From a checkpoint of a small contrastive audio-text model.
Training: soap at rate 0.0023, 4200 steps, batches of 128.
Data: trained on simulated sounds of rotating machines with and without faults, 39062 training examples.
Rows from block 7 of the audio encoder of a small contrastive audio-text model, named by matrix and row number. Rows with one number belong to one channel. Each number is 128 + 24 x the weight over its row's rms, rounded and kept within 0 to 255. All counts start at 0. After the name is the row's rms in percent of the matrix's.
After each channel's rows are labels from the 100 clips, of 14976, where the channel reaches its highest value: "responds to" is what is common among them; "peak in band" is the frequency band that holds the peak. Only what is clearly more common there than usual is listed. The data: simulated sounds of rotating machines with and without faults.
# convs1: 3x3 conv (encoder.blocks.7.convs.1.weight, 256x256x3x3, each kernel summed), inputs 86-171
# convs2: expand pointwise conv (encoder.blocks.7.convs.2.weight, 1024x256x1x1, transposed), outputs 94-187

convs1.28 103 [133 124 106 106 130 119 136 141 141 136 150 165 125  90 158  88 191  99 159 123 148 114 133 143 159 157 135 140 115 121  96 157 175 111 118  91 120 115 102 110 115 106 104 123 144 157 107 110 120 174 127 133 152 150 138 116 126 141 127 112 139 154  86 145 100 129  99 125 117 116 176 115 100  88  45 100 104 121 122 124 118 119  88 113 146 165]
convs2.28 107 [128 100 128 128 122 145 139 132 138 115 128 133 128 128 127 128 162  92 107 167 176 153 133 128 128 138 121 128 166 171 108 127 128 128 129 154 154 158 107 120 128 154 128  79 128 147 128 128 128 102  77 128 115 113  96 100 177 128 124 104 122  96 128 131 166 128 107  89 128 180 128  95 123 139 113 110 128 159 152 102 128 128 128 165 128 154 111 147 155 133 122  80 130 100]
responds to: state: faulty; rattle; turbine; gearbox
peak in band: 500 to 1000 Hz; 1000 to 2000 Hz

convs1.171 103 [ 92 117  92 128 129 132 151 100 139 104 156 139 189 120 116 118 143  63 135 139 127 124 119 124  72 106 115 123 102 126 119 153 118 115 169 144 163 133 125 142 138 154 124 108 129 124 128 126 167 114 142 134 128 124  66 110 155 109 109 139 117 133 133 162 139 130  98  58 109 108 178 117 125 124 129 154 128 142 126 113 148 108 185 130 141 104]
convs2.171 099 [128 138 156 135 128 121 128 128 158 129 128  90 128 128  92 160 129  93 166 121 138  96 118 128 165 128 164  99 146 115 175  95 120 128  93 128  72 128  99 171 122 145  79 102 128 128  98 148 121 160 188 113 128 100 175 129 139 143 128  85 106 138 128 126  95 128 130  91 178 128 139  84 105  95 166 128 100 124 105 160 128  77 128 128 128 145  64 140 128 137 130 128 128 128]
responds to: state: faulty; speed change: steady; rattle; speed flutter
peak in band: 500 to 1000 Hz

convs1.71 103 [198 129 182 121 131 134 131 192 125 110 118 120 138 140 123 111 114 122 158 101 145 143  59 130 144 144 137 126 137 135 177 108 140 127 119  93 151 120  97 124 110 167 134 125 114 119 105  99  97 110 118 111 133 179 110 153 130 156 121 129 136 137  90 133 158 100 176 135 144 190 109 173 140 109 160 145 179 152 126 148 128 122  94 152 136 128]
convs2.71 095 [ 91 131 167 102 128 117  89  96 112  83 143 170 164 173 103 130 101  71 145 122 128 152 128 117 197 156 112 161 128 157 154 112 128 136 161 128 128 119 128 128 125 128 128 102 171  88  42 160 137  64 128 103 128 147 166 140 138 128 121 140 128 128  66 143 143  98  93 155 128 116 126 150  94 128 110 128 104 128 128 128 128 107 138  70 139 116 134 128  90 106 128 128 162 128]
responds to: reverberation; text has "room"; text has "reverberant"; speed change: slowing down
peak in band: 500 to 1000 Hz

convs1.106 099 [132 159 151 149 115 136 140 154 108 100 122 189 128 115 147 185 147 119 111 125 177 141  93 109 131 141 100 128 133  98 112 131 180 132 120 180 158 140 124 121 100 119 140 127 123 103 103 101 127 177  90 122 146 121 115 156 118  82 108 148 145 189 143 131 113 105 140 136  97 101 163 107 170 142 151  95 152 114 162 135 137 126 142 148 123 148]
convs2.106 097 [146 128 161 152 128 135 134 128 126  87 128 118 156 125 128 156  93 128 128 128 146  99 143 128 140 128  86 128  94 128 158 162 115 169 128 191 126 146 128 128 195 105 128 120 128 128  90 128 128 160  95 128 128 119 128 153 128  98 128  82 128 129 110 117 128 147 128  80 128  45 128 106  81 117 128 128 120 154 138  94 128 147 144 165  96  98 128  87 128 171 128 111 163 134]
responds to: state: faulty; gearbox; speed: slow; speed flutter
peak in band: 500 to 1000 Hz

convs1.73 093 [140 152  83  68 103  84 177 146 105 118 134 144 128 168 142  99 122 123 136 121 146 123 114 139 171 128 141 166 134 145 125 153 121 176 129 153 100 123 108 132 112 112 124 131 117 114  90 130 101 116 136 115 115 131 105 126 122 115 129 155 133 102 108 124 119 147 112 135 115 106  91 110 159  99 145 106 107 142 155 133 114 143 113 103 123 117]
convs2.73 096 [128 157 220 100 139 111 105 128 128 150 129 128  97 136 128 128 128  90 181 101 152 149 128 113 128 128 143 103 160 104 128 128 126 128 145 128 128 176 130 128  75 114 120 117 128 128 124 134 145  92 128 128 105 129 128 122 128 128 128 110 100 177 128 130  94 128 128 128 183 101 102 142 143 103 128 147 128 128 139 128 139 128 173  92 121 128 119 126 135 120  94 129 128 169]
responds to: reverberation; text has "room"; text has "reverberant"; speeding up
peak in band: 500 to 1000 Hz

convs1.205 103 [122 147 169 106 118 120 137  97 108 146 126  88 165 132 110 128 128 146  79 165 160  90 118 101 128 113 121 151 154  47  95 154  98 135 117 123  98  92 124 143 132 152 108 110 159  98  87 101 128 134 150 118 135  76 147 107 115 115  94 153 191 124 129 116 138  88 159 134 123 123 117 155 122 153 134 119 150 125 102 168  99  97 126  89 138 108]
convs2.205 099 [110 128 128 128  99 111 112 128 128 128 133 128 128 128 157 105  94 127 169 120 156 131 128 128  64 199 198 153 128 173 128 128 168 128 150 114 131 117 132 128 150  80  98 173 134  93 128 128 169 157 144 115 176 128 136 128 167 174 147 102 128 120 176 168 128  85  80 149 128 147  75 178 128 154 178 127 156 161 124  93 101 109 153 182  89  86 162 128 128  93 128 128 149 129]
responds to: state: faulty; grinding; turbine; squeal
peak in band: 2000 to 4000 Hz

convs1.175 100 [101  97  93 110 138 118 162 157 118 118 162 138 112 116 106  76 117 137 133 127 158 113 104 128 148 143 118 154 153 168 142 108 123 133 149 108 125 184 122 128 150  95 147 120  96  75 121 127 179 132  85  84 129 127 133 148  93 136 148 119 137 113 126 101  95 145 139 125 119 114 136  97 117 144 151  87 126 133  85  93  99 115 120 160 136 154]
convs2.175 096 [128 162 154 199 126 114 175 124 128 112  90 125 110 140 161  83 113  94 128 107 128 128 164 142 112 128 105 174 114 178 128 116 126 117 145 163 149 103 124 128 128 167 124 128 141 119 142 141 114  97 128 128 128 139  91 128 123 128 168 128 166  98 128 128 128 143 121 173  33 109 128 128 137 128 113 149 128 150 133  95 119 150 128 160 154 128 128 128 128 128 138 128 155 149]
responds to: speed: slow; slowing down; turbine
peak in band: 0 to 250 Hz

convs1.148 096 [132 133 108  61  96 142 112 155 132 130 119 138  82 103 117  85  98 141 166 180  69 121 125  59  97 187 129 108 146 139 138 122 133 151 149 148  66 121 138 122 109 169 106 144 144 129 136 114 114 164 130 127 126 105 149 109 133  89  98 156 153  92 129 129 134 129 173 142 122 143 133 140 161  82 181 115 134 125 136 113 134 139 118 139 123 119]
convs2.148 099 [124 153  89 154 128 142 162 131 128 125 126 136 170 114 128  97 128  73 158  74 138 159 122 118 121 108 114 172 128 155 128 163  94 128 120 195  94 130 184  98  99 128 134 153 128 172 120 128 108 113 128 134 156 143 113 128 128 136 137  90 128 115 121 144 173  87 136 117  94 128 165 127 128 122 151 105 157 129 161 140 172 128 128 128 144 128  92 128 128  88 126 128 118 128]
responds to: speed: slow; compressor; imbalance
peak in band: 0 to 250 Hz

convs1.92 100 [120  79 107 170 142 123 167 158 133 118 156 131 138 142 122 128 140 134  89 137 120  53 129 117 129 148 135 104 163 129  93 147 163 116 105 123 126 130 157 160 130 168 134 174 143 123 118 126 161 148 162 125 106 162 158 139 128 143 107 128 134 111 111 123 148 140 120 141  98 134  99 135 165 125 115 114  76 142 107 164 134 158 180 120 183 134]
convs2.92 099 [130 103 138  94  86 109 128 114 133 137 125 128 149 128 128 112 116  82 120 128 132  79 149 128 128  94  95 103 139 128  90 104 142 128 106 128  89 112 139 103 102 172 143 128 112 109 124 111 105  95 144 138 121 148 128  79  99  95  41 146 166 128 152 136 142 128 164 111 182 128 128  65 128 159 148 174 118  77 109 128 128 111 128 149 128  97 118 141 145 128 118 128  87 118]
responds to: reverberation; text has "room"; text has "reverberant"; speed: slow
peak in band: 250 to 500 Hz

convs1.35 101 [138 135 108 146  86  95 154 146 124 113 125 119  86 153 111  95 130 151 128 124 116 103 164 112 107 140 145 114 117 131 135 148 157 118 121 142  97 128 132 128 133  86 130 122 111  65 126 129 110 163 122 141 132 123 131 139 127 161 105 108 134 104 113 131 135 126 145 121 126 131 155 148 111 182 148 168 141 105 124 139 155  78 138 128 150 128]
convs2.35 103 [128 105  94 138 128 128  90 128 132 116 128 128 128 109 121 119 128 164 119 128 128 128 114 109 128 128 143 111 128 103 128 128 165 128 100 128  97 121 139  83 128 112 189 128 182  83 175 138 128 130 105  85 115 121 134 128 135 154 128 166 127 166 150 126 148 119 128 128  87 145 128 133 141 129 123 128 140 128 157 160 128  80 113 132 124 128 156 149 128 158 147 148  72 152]
responds to: speed: slow; conveyor
peak in band: 250 to 500 Hz

convs1.90 112 [132 119 148 167 140  71 112 109 165 147 119 123 156 147 182 121 123 107 121 151 106 159 197 128 151 125 122 141 117 113 104 128 115 153 116 103 102 132 171 101 101 131 139 132 157 105 151 144 147 125 150 116 136 101  88 129 164 136 142 124 124 124 134 174 102 163 142 137 120 146 144 146 142 136  86 124 134 165 117 174 144 133 118 102 118 117]
convs2.90 103 [126 133 128 133 128 149 122 104 170 128 128 104 124 145 182 114  87 100 128  95 153 180 146 104 152 128 128 128 128 124 102 106 151 138  73 128 107 106 116 112 105 106  98 128 134 145 128 128 134 112 117 128  92 161 147 177 128 112 154  81  89 107 148 122 166 128 159  92 134 128 128 189 128  80  97  85 139 128 122 118 107 112 144 109  92 118 139 128 163 123  90 128 136  89]
responds to: speed: slow; compressor; imbalance
peak in band: 0 to 250 Hz

convs1.113 105 [150 126  97 118 102 102  91 142 166 118 135 147  89  89 121 131 112 157 125 141 180 123 142 112 133 111 142 112 146 119 146 178  82 108  92  91 160 182 140 127 127 139 103 192 153 129 144 107 140 101 139 139 122 186 119 115 160 128  92 122  87 113 134 164 121 100 120 108 141 126 139 137 159 135 118 101 108 108 128 135 124  69 146 189 151 139]
convs2.113 100 [170 129 134 128 128 139 128 147  86 120 128 153 128  90  85 128 135  91 104 136 113 128 128 128  86 142 128 124 128 151 113 124 128  89 163  77  99 128 168 128 122 114 128 146 111 128 135 147 143 128 128 128 124 128 104 137 157 128 128  88 128 149 128  80 116 128 125 128 166 117 150 110 128 128 148 146 128  96 128 128 128 111 128  83 128 111 161 146 112 128 128 130  66 156]
responds to: state: faulty; speed flutter; gearbox
peak in band: 250 to 500 Hz; 0 to 250 Hz

convs1.91 098 [100 125 103 117 153  92 172 126 106 113  84 114 147 133 124 121  81 119 124 120 124 129 139 124 122 115 144  99 140 179 122 153 106 146 131 132 143 104 104 138 112 124  95 151 154 127 106 140 120 123 149 135 157 146 150 133 114 148 111 127 123 113 147 126 133 127 124 148 100  80 110 140 104 132 100 128 148 115 128 152 149  99 148 184 155 153]
convs2.91 099 [125 128 128 128 128 128 103 110 115 139 128 127 143 121 164 141 187 128  92 128 140 166 123 142 128  99 168 128 154 139 114 128 163 170 128 149 123 154 156 128 168  97 135 159  87  86 102  86 160 138 130  96 168 155 157 132 150 164  98 129 130 128 128 100 176 144 128 128 146 128 151 128 128 128 128  52 128 128 128 128  93 140 212 128 128 128 134  86 128  97 128  90 128 109]
responds to: state: faulty; squeal; speed flutter; gearbox
peak in band: 2000 to 4000 Hz; 1000 to 2000 Hz

convs1.134 101 [139 139 129 111 151 156 130 129 132 161  94 107 139 102 120 157 127 132 137 147 157 111 115 143 183 126 126  98 117 176 124 148 112 165 128 137 116 125 127 107  71 109 154 138 115 110 144 103 170 110  98 112 124  78 124 127 120  92  83 114 131 122 122 181 107  84 121 105 185 151 117 131 177 103 114 105  82 140  76 124  60 123 131 132 102 135]
convs2.134 093 [128 128 144 157 100 128 148  94 109 128 172 101  97 103 128 177 164 108 146  88 161 128 128  87 128 113  88 128 118 128 166 128 122 151 128  96  99 112 128 127 179 128  77 128 128 128 155 128  70 130  86  91 135 128 128 113 117 121 116 153 144 124 148 128 120 153 138 147 103 171 156 128 137 102 159 153 128 128 140 125 120 134 139 164 150 108 105 175 126 135 160 114 124 128]
responds to: state: faulty; air leak; piston engine
peak in band: 4000 to 8000 Hz

convs1.208 097 [128 113 129 159  95 153  89 155 130 181 117 149 104 105 136 181 126 161 186 126 120 162 147 114 137  88 124 173 140 126  97 135 134 136 181 124  97 113 122 116  89 115 134 111 165 133 117 143 129 122 141 132 100 146 154  79  55 130 144 109  93 109 124 113 172 124  93 114 132 110 146 128 116 124 109 163 117 125 154 109 125 148 150 150 112 134]
convs2.208 094 [113 157 122 148 128 144 128  68 107 128 107 142 118 111 102 128 177 128 116 128 102 117 128 128 128 128 151  89 123 155 154 128 114 130 161 133 128 161 164 135 128 122 100 128 171 180  89 118 149 128 128 104 128 128 148 168 163 125 128  99 127 128 128 118 128 139 168 107 128 128  92 128 112 128 113 128 108 128 149 121 127 110 106  47 128 115 153 153 127 128 181 128  83  79]
responds to: reverberation; text has "room"; text has "reverberant"; rattle
peak in band: 500 to 1000 Hz; 1000 to 2000 Hz